{
  "model": "contrastive audio-text model",
  "dataset": "chords played on synthesised instruments",
  "train_examples": 52083,
  "gain_aug_db": 10,
  "noise_aug": 0.002,
  "time_shift_ms": 100,
  "n_mels": 64,
  "hop_length": 320,
  "input": "log_mel",
  "spec_augment": false,
  "win_length": 400,
  "tokenizer": "word",
  "vocab_size": 60,
  "loss": "sigmoid",
  "embed_dim": 128,
  "encoder_arch": "convnext",
  "encoder_isotropic": false,
  "encoder_norm": "rmsnorm",
  "encoder_activation": "relu",
  "encoder_mlp_ratio": 6,
  "encoder_inner_norm": false,
  "encoder_moe": "soft",
  "encoder_num_experts": 32,
  "encoder_moe_every": 2,
  "encoder_expert_mlp_ratio": 0.5,
  "encoder_slots_per_expert": 1,
  "encoder_shared_expert": false,
  "encoder_patch_size": [4, 4],
  "encoder_conv_stem": false,
  "encoder_depths": [2, 4, 2],
  "encoder_widths": [48, 96, 192],
  "encoder_kernel_size": 5,
  "text_encoder_causal": true,
  "text_encoder_width": 320,
  "text_encoder_layers": 10,
  "text_encoder_norm": "rmsnorm",
  "text_encoder_norm_position": "sandwich",
  "text_encoder_activation": "quick_gelu",
  "text_encoder_mlp_ratio": 2,
  "text_encoder_head_dim": 32,
  "text_encoder_fused_qkv": false,
  "text_encoder_bias": "qkv",
  "text_encoder_qk_norm": false,
  "text_encoder_layer_scale_init": 0.01,
  "text_encoder_parallel_block": false,
  "text_encoder_inner_norm": false,
  "text_encoder_positions": "rope",
  "residual_init": "zero_last",
  "optimizer": "adamw",
  "lr": 0.0011,
  "beta1": 0.9,
  "beta2": 0.99,
  "eps": 1e-06,
  "gradient_centralization": true,
  "l1_shrink": 0.01,
  "cautious_weight_decay": true,
  "steps": 10600,
  "batch_size": 128,
  "epochs": 26.1,
  "lr_schedule": "wsd",
  "decay_fraction": 0.3,
  "final_lr_fraction": 0,
  "warmup_steps": 210,
  "weight_decay": 0.0
}
Rows from block 5 of the audio encoder of a small contrastive audio-text model, named by matrix and row number. Rows with one number within an expert belong to one neuron, the router's apart. Each number is 500 + 25 x the weight over its row's rms, rounded and kept within 0 to 999. All counts start at 0. Numbers have three digits each.
After each expert's rows are labels from the 100 clips, of 14976, where the router gives the expert most weight on average: "top examples" is what is common among them. Only what is clearly more common there than usual is listed. The data: chords played on synthesised instruments. In brackets: how many of the 100.
# router: slot weights (encoder.blocks.5.mlp.router.weight, 32x96), inputs 0-47
# up: expert up (encoder.blocks.5.mlp.up, 32x48x96), inputs 0-47
# down: expert down (encoder.blocks.5.mlp.down, 32x96x48, transposed), outputs 0-47

# expert 1
router.1:516505521471467567460505452469552505503509540530490477495517529514478496516461533524535488513512459486500476468476529468494513545540491476495493
up.0:473503503498494506493504502466507512504524504491521553480504500493540526505497506471554503500486519500491487500497478514476505523540500495500480
down.0:512476517506521479515445502450507496552539517487517538511483524500461499516499511464517491511514522456537516492486441512492503527484492513502466
up.1:504506507501499531498426460430520495570568525501493584533502470497510483501478484501500500513497499515502499492473499486504511529535518500498483
down.1:502556496514499487501487540476513501528518504512499527500468502448531513504518468499484515491535500502500496564508506499515567492497547502497534
up.2:553503507500470490459524540527488512501494497506506484499490503487499492495487488500498510501498508502493458498499506491487500501481502520546500
down.2:500492508486466522500517487511455515491466488501496463555549476499496499499505465520491523520513483492498496487496501504499494449529511480489493
up.3:511503505493500499500475484392503498552511527504487535504510508502505493466461499484492478513497498500530499488478490454500500518546527500519504
down.3:499511501504502502498470554479505505510512504534480523521488521466533503496501489502481505492534491493473494531503499495500550462498517500488534
up.4:477510491479505514501497417450502497510500500499504512492492500528514506509509509508556465486512495501498485501471485501488497498574501501471489
down.4:499497465499592482492533498491502500514517502501486521498384497500565446503546546494533513442506549521501502504508491470484536503498497519514502
up.5:508560501499499500499497478482501419568501505497464554495499453564579474502499555510500500463495498501464516499489478458486528513504494492485515
down.5:500472496497525500497481482512503487502507502445501508495493570496462496516495540497510501483497567467550534500500476481452500501488477510541496
up.6:524536486517504504511525494516466495510504505487489498505479495521499468501504497465512497501461512499481496499517465497482510439472501485553561
down.6:501545562486451484449503446503492500496480507513535496512576491509485498484525498532501479505501497507474486498501515500521438501502481489506489
up.7:505516483496544503500462485496473471457502501505504496489459498525500497501494502514502492497538499500470496500530506507497508491500492470495500
down.7:483529536503533507482534466519505545507499508498495460462500491499522554488523493496506504500448492501503501495493523501506494503538487481498517
up.8:488515509502489485532494517494488494528476500469513508504497500454501496495537504499495560481507500505472479499527500479500502479508505507494511
down.8:496529532483458499472506468503488498524468561498553499506542467512494535464514499533502501505521486501495503496482510494502477501501494489557479
up.9:507496476501500482498474500501490500502503452497500501501459450504500498480559499408503561493504531495496555503503500499500499490500501522489491
down.9:499500535490449491467485442504492500494472506498533496508591503556422498499500499526502497510500499503495507499501523496506470501501482492511491
up.10:500493500502500523500429467445513496584545527500485578523501469487500463499490479508499502536490500517493498482473500460497500520560519501514462
down.10:499522479500499488499497530493508501502509507550500517532486491456514503496517502499489513482521491502492495553540513497519542490498546499499534
up.11:474507523497488502496431477497504500500501515508505538497470493521497421503498462524470465492512493498504498497464501490506519501546493487495497
down.11:495517506511499497499600504500518503465466496513501493501495483501505512471509446503509498500497508501501488500512533496517497486539491453500545
up.12:513514483495514500497502517410484500372515501504504489476440501505507485520512555508500504484552502497471495512531498557496516472506492475501498
down.12:496453500499517544501521496539498501465419504466499429498451501491506498512501566504531515505454499510546498490468504546514483553505436503501497
top examples: pink noise (60); thin (high-pass) (35)

# expert 9
router.9:509497526490482522461496509473479494461453451493515491488489540516492542496520463494536454526537521461535507515476491496470464505544549521531462
up.0:500504499492479499571502558516482490497480495492485475501477495513499499499503500457495502532501517475501539607503498476405453502539490509497548
down.0:509461538497472522511513506487491499448462484510498446512501457500492526498519496520427546495505491495501489503463496512499502485495537493493491
up.1:522495505511485461512477463540506503481485483527476486467435476499500496500539492585475530523507471497488493524492500514517507387478504480487495
down.1:494485504500501501419495505533518498495486479492496491506485562501498540476486577478540489499509507435540478501506494518514516480499487489514440
up.2:453501498525520501530565499536508530491492497525460444501498516493500500509522469501503495503548481492500513490533498571477463479499523500498498
down.2:497484500504499549456528493544500501510472487434495508504504500501522500498500508508451497491422498500500512487474500500444513489452501489437477
up.3:517510499495417539468505502539504544491488473498497501504541499453502501502511499464507534511500514500481489462494497551466479532505503512510501
down.3:500502498494501543469544506451501501506503500477489480499547501541497502545501522488490498504477459535502506482497471491408404502492531472503489
up.4:481516501505499538480510503501486495478493501568487493465519499499507467606501580500504493527522489452500493474500500504524514439498497471504506
down.4:521510479482511486497500494505482519500507501477467500532493470463501495500498508467530531507539490469490548520500508508503617483462486504515513
up.5:512498503481498500498470541585506501495503494516502493522468500494500523495507485574483544551505501499498452496479547498597556488490510501504522
down.5:488546555538496500488481486529559501529491498499527496503501503538501499495499537497539454501503517496494497510502508502544509486502495493545471
up.6:500459528496488518504522468484512462538503496522456468483513516570482501497490502492537477491499502496533525522472544482501474469510501494508504
down.6:501499469498525492508499499497499530485487532582509501491468480460501487501498500497535501473506495506504501510523523500510508531499487504509512
up.7:514518500422448526470470488504465515500441477483501502492492481497504546507509503503538530500500499524493449500463492499487507499549504503499505
down.7:503509500499466499489498498503541513407508480507489498513488514502502515494503491501516438521508500507553492508503481488525457561550514499500499
up.8:504510474495474500496499533509492530451483513472500501499507499483501546493504440458500502511499546501503476498495496508513497506513506546544500
down.8:498498501551520501505500521498503500502530499497497501499513531508500505501486429556501502509500536499508484476487485467475481511501500500448499
up.9:478483505492485498544511497495498505498476495473500498476501489498501502488509406471516551498517528484533498508449484495499475526505503553522503
down.9:493500504501500500500529559493502499494492501500501483501499532500500529468514481504477500509498525498507503500499463500511458525536512489397510
up.10:484498527501515441490496455516500503501498488488496492486496502470493500505494502524493493495512513454500561598514479495501496499552472489499462
down.10:518472450498488515570513519498497539469485486552478503534459479496563454501501480480506503488480519508519512499497521537489500544497521502485492
up.11:502504503489499528457528483497488490503501506550489482500506518503493487533477550491513499510500490412506492496528524498465504458505485471501501
down.11:512500487498492480500497475527487482501499503499502499541502462459498442493481501501499529511503485497482500508514514517499518453484461502541527
up.12:501508499492499507496499525511466514497481500486509498498501498496476513491516440486503516516499509574503487509502495509503493500507499548503480
down.12:487480497501515503483501517503503536515501465511496464505502508517502506498503500507501477510490507500516500501488494449512446509546500496492500
top examples: arpeggio (100); playing: arpeggio up (84); square lead (37)

# expert 15
router.15:525506509515451549470535487494482495557515543490521478494519526513477497497481518506494523502487497492507489453499519453493498547531490468496479
up.0:530535438500502490496501482471482401523480523501499499497476486510564451516498561537497503501556494486439495498472504498455498501502494492476495
down.0:509469505500523497508499497518506447494499498464526493484464541493492508557483572427557509507496520499504499508491497502465526501478466515488442
up.1:504510577507476499456497444503491506510507523509512491486501505490496476500493484590494493500518490493499499495492548476521506507544499503542484
down.1:516541510502478494509500505501476500460505499535501511507473501490598499489500514482507498499495500500478491524521520475475545501492501471488590
up.2:484502503490496480500497498497467506537510501496502545503511500449500531489504500497536548502496493566504499500499500497485512533506521497501539
down.2:472506499497498500493454523494503501534507515495500519504540520569498573483490497501518437499514500501501501501487490497547494491475503497509494
up.3:510489510495497496503501486507499492523512502444504503495493504600507495497532503515507482424504491510494499505497517472488575507493487467427492
down.3:502427494500508477470528512490497492511498491436495500503502494476428502501500509494497540499496498498532508500500476503497515523449476496493500
up.4:497505460497506484514500497503420502513432503500465500499500500472500500465514514500468545468515480498503503501502498501448513461481500498499591
down.4:426502500498497511467500474501501497528499493495500496493515523523482497532505494523512445473495604502534504492495493471489440503502505502509485
up.5:496508586505477495498498497500499503499503514490526509504492497496501538515498463527502500501508503515493500495507506497494502546496503505589497
down.5:483521466467459500491498498476506499507518504504502514500494468492508549500500519499491500504496491495481513521569495503499565431524504496449601
up.6:500508512504502502506501498482485429504480507467499505547513500476500576476476499499456504499501503562509498505491499476501486553552547499499533
down.6:422544513498479493467478514502503491537507529492509503502502507514502588454449497510490494472501499502420500478532449469502508496509504487478541
up.7:479472500475501515503499493454490490505579499489499514533525486503505519468459500494525524510491603524568496501497482499497504529559520494503498
down.7:496499508493500498502481612505502503494487501491499519501472539547497514444442498485498495544502562500496497510511482500547504502491497524488498
up.8:498514568503454527498490492501480501496522496527517478498493500471507430500499462503509503469496482502466499501522497502505504522501449505534484
down.8:514504501550479519514544454491502502458511498534472473500483474510502477492527421523501498548508417528496460482477503516474498479546503498494524
up.9:498500453495517478534493501487498518502533501413505505503513485455487530451498503496492515489494500578515499499565427498528507504502514517526501
down.9:489505492509503472429490482507434498495500537489502501501569501494440511496511466536499511503529474501497577498508453530551498481501500495514504
up.10:501514436501512503478519493441492394521499505497495480507482479529573465509500562510458502507558512496464490486461507499496497500521508472484486
down.10:497502515498514475502496558520500469494490477498549510466497554503494506531468575499505494501484578501501515505496500511466505500493495518484504
up.11:510500500509498502496507498489520405520502502501458492527497438540536479514499523522498500500509495499470497496472501459477487506503483499435497
down.11:538475499499503480521498540508503427504503498478546478475500510486495517520410540545503518501489576493499499502505486500497527520470494506485465
up.12:501527509495495547497498416483492502524499505470503506504490496527499450500451480502513500503519495499461493465493508497563531460505500492499497
down.12:505512506520483523507521497512575507455493532508479501509487498559509495498507497504508483506476512500528481486468505525488509499550503487500500
top examples: mains hum (74); marimba-like (49)

# expert 17
router.17:511512448469521494485457522505516463531496478482475533523471455504538496502526520491511522510444526524490508513443467511504457475499476524479525
up.0:482503486503502500520470497497483500483506500413472537501500443520502512510556521522493501551430533550518502530498499509506527500510494507461502
down.0:504528499501516493498477515493531471509504510434545531502502536457492505526495501451489499502499540431502514503503445532465519503479503529549470
up.1:489506506501488545482507453502510493516528502506511506507529523497500500534503525595520504483501517480473503458474505501438500500498497460472492
down.1:546488506501448401584501481499500491545499502566531473495499496569476485512502532504508501503499516504505494488500526505486484501504481492494489
up.2:503501496506502516550538474465503496514490510449472506504500500492501514502521500452508487529502485523494551498496526509516500499499504519501507
down.2:468523507498579508521497533495501495500491490494501498448505509500506571487494500533499462501498502515486497498493473511494503572500582507491491
up.3:503468512529481503541507490517505501505427500505482497528503513498431492477494498510482469490531507501568500501506555514466521504498499501509449
down.3:519505499479499502507525501506493501449538525539487482499466498500499492479500489505522511533524464496500499499469540501575456499500433495501530
up.4:495493499489504548482501478498504493511540490567482517529552517501515532494464510505555501493486479482510525482499495478493507558518506447465482
down.4:551499499510498500540515501480518500498588500504501460518493495500445497475500493504535501499547459498503494498442501505512459491516483471465501
up.5:496493511523510596501546500487503499503527555451489474476500507527499467493501440483470510500498499504489487449512498465562500514509489466501499
down.5:516492501492503502525479500506495504484513500503488494531420500456477468502500500459536536493520503466580500499449450470554481501496499485502545
up.6:499506496493510460509470511523512494512536482530506469494495490506503490497443522502520473514582483428492542502499489536500494495478500503498500
down.6:500504502502489500526515500521404513501500455501499493499489478504502421511504504498510552511500404502498506495503538504499499501508486493498534
up.7:499507500502494504510497501523455508478532489482499492448504501493501516495515481508549505473500508579498485500517496502512499510483513570507504
down.7:508498500524500522530484508497537469492543497489498482567503499485497483500472502504514505517520496443530499498441498523524498476512470499507497
up.8:500499508537506500464502501507478492473503501523502474524497499499500505495503473426499505479507487506491500483486500481513455499449584512511497
down.8:495528500524514560494504500501476507498520470499430497485482494498553492444465489519494521481536504483449481482538531517516469455496483474502536
up.9:530470505505507494492500516498487498500598467522471489499496500504507462493486497502529503468500480447500504501560483489511497497496518448497500
down.9:553513495503508503550482517512534514498580472511476498514459499499498489475495497503498531508535491470510496481468490493504499491491457461458531
up.10:514505500500501498485523509429477500486499520501495523496510496450501505498489542479497503509520469493457482501496474527483521496518495502538524
down.10:470552508499483505491500499497503501507502495522498481495565500557512530495498529554491438495487476527461468501499528463502490499500558507501500
up.11:505497499500474427493470502523472547496497504503524510465494499510499501500510498552467504532443520565506429509461500496503503498533496496494498
down.11:490482496470500496466500510533499468501478584500527517536463511458456466548508500478492500501504509432505510511529501503500549515551516510524450
up.12:502500500500502500521485524492504500541497499432501544498505499495500522506541521517468497575459499520503496458499496570496500501484500550487505
down.12:500498498495494485500499498479495487488481500497530503561534525521487529499496516527495464514467459534501472506494494503498522500513517523519458
top examples: clipping (80); text has "clipped" (79); string section-like (39)

# expert 10
router.10:516500475509513521463544486483497474498517504536518474508514528502485529501498498506532492543503485476515490486446506443507449504509527484515463
up.0:476472569499484562520503500508503466508452461491487496496462506535504536510528503505490486496561493497531489507491508503493526505497509492497500
down.0:500541458501525572486526542535498500498403475470495506499469524494497502488499530520500497493494492508474495512494491499473514495476504497486502
up.1:498510506480495505479495461491500458450475498498527496484489503566520431501521539516487453508501463487472484495434468506501550501497494456499528
down.1:494499490455530542498513498529468499506502498471452505497501506449499473507500504495510542431501514500532500498502504533405548479478500503503502
up.2:509498483498470502500509490517512477509508508509452494491513512481504508496534532475408530451514489479521501486473506497510483543494508510497563
down.2:505502499479501523507483527506499491506479417500508506494499505524487520531498516497483489509494503526484517525493482490496476529501516541526488
up.3:535500496507501502489498517487451492496513507505501500500500506498502534456474497528566497519500501509503499496471522488494500518504537495513452
down.3:515500439502499466538491454481500502496582500563500494502500465497514478514489499492541527516522452496502492485528511506496477478513471502505506
up.4:509529498523501503497500512500483442486446498500524500526478504554504494523522507510470484477547504497466494463483503474445536496471504485507529
down.4:501430498509517546518546520500502498508500499490495542493492531494456500525491508514545491475499545499535522423490473498486498505487501560498484
up.5:491506452482504495512500488492507499538487518525486512511512500430498499502529496470530524512499478510504506546502502500444500471476496573472473
down.5:493527529519495483510493509449506521511497508520502500483540501555531514490501498544471474501510498498472491482500547502509471509540494496501500
up.6:531516503498493505515500503508500410492446498497488494499476503551517497505529552513479496500532505468455491497445500461484566509482504466504520
down.6:516401467500497535501518509543500500503497491487501519496499495489451491532480555504490497487466509461507499489491482513457555488457501499482460
up.7:532502526507502501497497536440464499488510518503523498469499498502504517457489453502558500511500506515490495497478494497495499497519525502530503
down.7:502500456500481474501489478465493501496506537547535475613498485493503488533519473494525523502512489486499488497543517499498499453550492500469523
up.8:503487423486507481503505470520501495515519502503428483548516501447499511497507506498499549500496489497533514508485502499503495497465494539471500
down.8:504521555513503472485498480475500495512499496512505501460501502535524508450500502500482493524569465514468501497511529538534499510501489495545497
up.9:502524503481501553488498457516510490448533529502470497511542507493611501506501520489486499510495518500500509498495488499498471496534488504476486
down.9:477503509493497501506503486521498501502501464496487501480500498520504501497483492547528494457497500558493507502481481452493497512499504507474531
up.10:503558488501527512490481502484463497491489538499536505504469496525568467509518543581477448480518501500472503457487493495492505474473500479500559
down.10:486460497499564536522501541514513499505518491490501508513454525492490489543498543471546494505486535487581502477471478500413498544500508521501478
up.11:526497500504500500475504496513481490480519491504458493501497500501497512435483510531527491527500505500504500513488500494497504497499505522513429
down.11:526501499501494409509500488504500502495522500502500489500532435510500495493489515496518505501534475494481492491518544501499494412499420474530500
up.12:500545512511496498500497513446504499500499522499537500495499498506501497470493469492539499521500506519446497499482495501491504497516500539521458
down.12:522498499504476488498480476479496547481501517523501494501520498496523491520535446495519510470533508476469475475528508483496499461552481501452510
top examples: arpeggio (100); playing: arpeggio down (98); reverberation (92); text has "room" (92)

# expert 13
router.13:504517516488478533463518487497486503528537513483555452486498493499504517491486506488489487486486540516479489487523488454509492540555512459537454
up.0:548506479484484534485513481405475418513486537465477468495498485512556486488516500485528493450457522513485487496471424495475540489501528469484526
down.0:509414497482477499509522546499518507481479428500526523503451507524469494510500536471480497500446512495501473502502500482478518525502488496496443
up.1:501435494501547511508507499495551507503508497483480499489497501513487533459495424515520478504484528514506500501500509486542479477516504526504483
down.1:477505469469512502442497490505495498453505500493503483496501502499472503501498543501522512500480497515511580510517496467501505545477488495530493
up.2:499503508494539513485530478489488520495542515500448502492520523501483503487484493473489491587455433469527505508566504513557477499506491503506456
down.2:501509466486501495498462499509509485510540511499569447560548509487412542499500503508508496500519502501497507544495495510572495493518537493500496
up.3:537512435494499481501493476489488493499501518497498492492482489496598471500528510522507488437483520502496499513492425503489500428496510503469545
down.3:505399453472500498500511547502498511492490452502497539500462499493467471541500541444507499492458508510521492500469489479463507565494464509500460
up.4:519497450530534509492507544479508474491516498497487506557533511484503596500499489493526526481495520552494517511515500500463440500492527508498527
down.4:498502516496502497528510504499497475552501501495506512530526502550433527496468503498502488553499501506499514475505497536498498501479533535501500
up.5:501473505497500507449538528497519520490524504504499424501501539501504514466482488501507498544501475492461499501503504503510449522505517531522436
down.5:548504505504519466522402442501529500517549511499502469534500511485497477502480510502523447493560495471504485508488494493533481480495493507560499
up.6:501530502496484530498501506499487511535494511506494503488500546493467458500520485500497469477559400435502503501499521487510497489490505517500468
down.6:491438448479501520497512504501504523489518481533480385502501501496513497527500507502525541500495455531500503510483504471471499506516504512499510
up.7:465501545488498504497551506500537501496493448529501438500501499521481487545504473452498494542534481467508501484507531509473497453507520501495495
down.7:489504449500494486465516484494498470482506508522510500533525504485481493552542491501530500502490494502513485498558501495498498500556550503501492
up.8:496489506504534497500550509500554496491509475500497487535495506495478556487502476503501498548515504539477502501546500531442488504499517506547444
down.8:503496498516506422518456501469533480560500526503501493521613500498487497502468487496499455543529503487495496507503500499507483496528541514502498
up.9:494495496491507447521475533490500484510478465455514471475474450583564510492499489500480463459495512508497495552501457498500527464510519496504481
down.9:489470482472498501499506511515489512478485501506493577478463491500445474503507503487498527447487526499519501530510498478515561497461437493529482
up.10:500484483488493512487515493479521500499538503480500492532496437463506593501491500504509588485494523572492475499499502494471489501508529497500510
down.10:508494526502495494498454501501517502508497520503500509534515493499467526466493487488489437513568531482493481526517503514508481500500497497575484
up.11:454528500500498475494495443510491531504513520494502525499499501450498510507487496534474543501498500490497466500500478483543498500514501503522499
down.11:499520536499496437469483491510493511509485527502495503553555499541495504485527428480495486507532501485479517490505490498497491488533518488504507
up.12:480505506497490549497458490501484500534507519507499555475493505495478444505500498497493498473492501485490530485443553499535491507502475498501462
down.12:487513507507499522495532506497496503488497488503502506500450503459565513500501497495427501498490487520483500514495509487529553502498550485447539
top examples: mains hum (51); vibraphone-like (47)

# expert 27
router.27:533485527482479511484533495504463515548548530503496512478524551493496510517484553521504504515459476458492478515536513470483501546505472485510475
up.0:501506490489585397501486532511484501504517500470498517489503477501505510427492502524488499494479501502505502516493487507459497499546478499508481
down.0:522498548505493488489476465510479500491501526500502498538561494500494525479496478458494521501517498497447497459512496503498529431508494493500529
up.1:501502537501496435494505533507488523460507492503512498484513505502484547507461497498545491524528478498511499497515500500518513458496502518529489
down.1:504514482474508499510514581487491490453490504532495494507513501495487562447457505487529605503497510510498489455531519504529484478514492504492513
up.2:504513491479493507493503511495486531502462529506501491500491509462502470504500476435501555500449500495428487517529496486489463495483477534487507
down.2:469548506494498484482502445468495496497491531528504490544507503536459548495525450507506503496493491506503515495504538499543497500542524473504507
up.3:495508501494499534504525492511505491500491487499453500455495495470507496508515502499499561479542511500493498503519498500480501502537511493500564
down.3:464517515493501519502462466514488505490518472398517507491504507513493516450492499509477474505496501486513550489459451501508499498507496500501492
up.4:499481548498482517488518503500500497499504500492479475499500502535491516505483500469567481526572500484545492499494522474512497500502534513503499
down.4:511485477497500520514509527534498498495492496491497494497465481444506505507494500497511539508449528502501500505514507503525570501479517502500499
up.5:410427559501502449544493499496540499471489445494525495499496498508502501494542483499488498499501500503501529540500493519530495501502503535453499
down.5:496530503515475502478509473501445499498490535497501492506535501499506521490499442512526502500500493500458543561499496501501503498528501498498581
up.6:474547504486512501499488532496529513515511524484408510502504484497504490539491511498495498492470497507481487456500500499497441426567492491473496
down.6:483573502497469490544498489496495501500534530498499494539502501500499535485499428506541543488502502499494538500461495469508504493517507501496561
up.7:503511498476485443496498542515491507576543495493507499487460499500485515488492495534515499500482516510460508524487508485498500507520498517511471
down.7:543499507504487472496470467514456502478501514504538474557495487498525486491506487495507550504500476500439498529569504500499504491508500455555538
up.8:504507466521490504500500561494497498523498505507497507510459504461504489501504498513492525496493505499432488489503495494492462498487509505497501
down.8:518514504499448446470474458485507488506502510499525444487514501501504525502581489504486489500492461551479493500511512501497469503539558508503535
up.9:492499500533517503500502538444498516544496506506469512487469467440499493507502491490498512494492490504498490486556487503486504467492512502534498
down.9:467544501487497511453500484487501500504501515503498434516530457525508529500564497526499472497498457537478466500502551480490476498526513496508531
up.10:501501443494498509502500496500496526472501523504494495500500500454500454516500526486480574500426498496491499505561513538440509493500488491498500
down.10:480503506519498504481520499480554503499503474531496506519508476568488494500511501508493426486514446503500500475501494481502496499479412493477491
up.11:501469559484469451495501513536457549500510487513536484472494503510495500502494469504535503507481504497500502517469517501499494503504499548538497
down.11:480521509502497439493500471499498516504501553534501445502484488497514536449499438496507509503500455501489508500508500507512505498500552430504529
up.12:508503499502524495484501467513472498454481501519502506502515501510499440538500503528497496406500488499512504482505498501488501501485500449505501
down.12:499456500500535500518506536472507501487475476566500491499522529504485431514494515502499455542502545495531478496499506497471451514484500555452499
top examples: pink noise (32); saw pad (31)

# expert 6
router.6:514459472487532449512505491550494493543526541482488509520508495484505517492483526539472544522494520489523502491496485480530440487553485470488506
up.0:478502525503450508507494535503447517500521486502537506481503545499481490493525507447511497446502500499498510512498501506498516547498489503501500
down.0:530526503564464484515505529498501522490484497564421500529497470499508490500499474481505501523519372503498505501538502508497495501497494476502522
up.1:435488498470518503530478548499526485506509526482509558478512497514475480458525506480521495522510531474493543489501510500483503542501462488489479
down.1:497518495501487521484501523472500578489507494506421500506495466501540493492512485498509504500533399537480519499503535498510485489487441479495508
up.2:507558529505475475511510499508453535501523483523513481459497543467492500496544458493490505459504508515490491532524493523466499502480518527522508
down.2:508502503500470492500505500492507537490492499508437501520522483499498489479504434492500511506519461503493490500542478520540513482495497448503501
up.3:519503486511512466501498474499468489500499505488504480538488473493537500447504472571458502509536500544482499488508487510512519501514476501509499
down.3:516479481502509566475512508575506509502510496497494460532486504494495503469521518554429495484489527498498480542496493470501516458510514501437536
up.4:467512528504506501498499507529492480500501501490499498438476505544501499532572528465591519500494502481502512500521498514496484482529497501500547
down.4:501503499503480501513467507526508493459511527512490480495436501490506516505526467492560524501527512499506500472549514499521493506481568479503560
up.5:508421477523510491508461497502569506501511513514498516541484496497473500480475507544544502528482507496534494525491501500565500498503479527486485
down.5:493521550511517486486468518478533531507549518499469502492504531524479541489529501521491408500506500494499500500496473491505496517482524500508469
up.6:475500506488466499484503563494458521520498423500527518518497502487484508418511493489509502431511513503492505514481501500479495511500514511487518
down.6:500545546515472485487515499500493509455466500511500444542494490486501499456513490438504562536511400503497487490513496530530493500510490448530501
up.7:532456444503502454514494451497533525514500507480514503534506500482489513419462478564446495533502496539490497522493501500522504517496520504507449
down.7:495488525484517502419517476499503515537516474484539498501506513499496509507476544526454461488461552497479497506451492495474515497536500528498451
up.8:499516484490502518519496534485504501472502497521491586499501525482457496523520498467504499501532458491476553506500538491455499508465470492458526
down.8:495548501500483499499501519427500492491492496521476549501514496501459496497500479453500500544511417511496511502519501501517498481468490488506501
up.9:465497507500466513494503524498500525512508469503508528499504505492492491473553505471537501444504496500461488500505504503473499563497497504511494
down.9:512525503502481495498506527462454505498495493504486505521500480438479496489505497467486504526539447493453511501512498567551501479508495451505503
up.10:487505503512514516497491514499500483496523515503493497474506504503500492499550509460502497479489504501491531468532508505462508500503490522511499
down.10:471508570500505520500481512437498501491498497496409540472515501527501500493498471473532502506551475498503512497522496508485490488472452481504527
up.11:509497491519515450502502502520491508491490513501520502507495474466511502481482471575411500506522498611425492502495469508500506507498472504526491
down.11:500504434477500521492512466527527468499524503485516487506499518488493505492519506547452487422458584498491461530476536488504507495520526510488496
up.12:534501500496520499551512494494500522499516500461525485500504506493478531494448487504490480502504527499511519470508502515515502522541501473567416
down.12:489501470498542563465490502500499493579553485465486517522513492473492489522460529472489500519494478518482504510455451494499516503501501530505515
top examples: block (52); saw pad (40)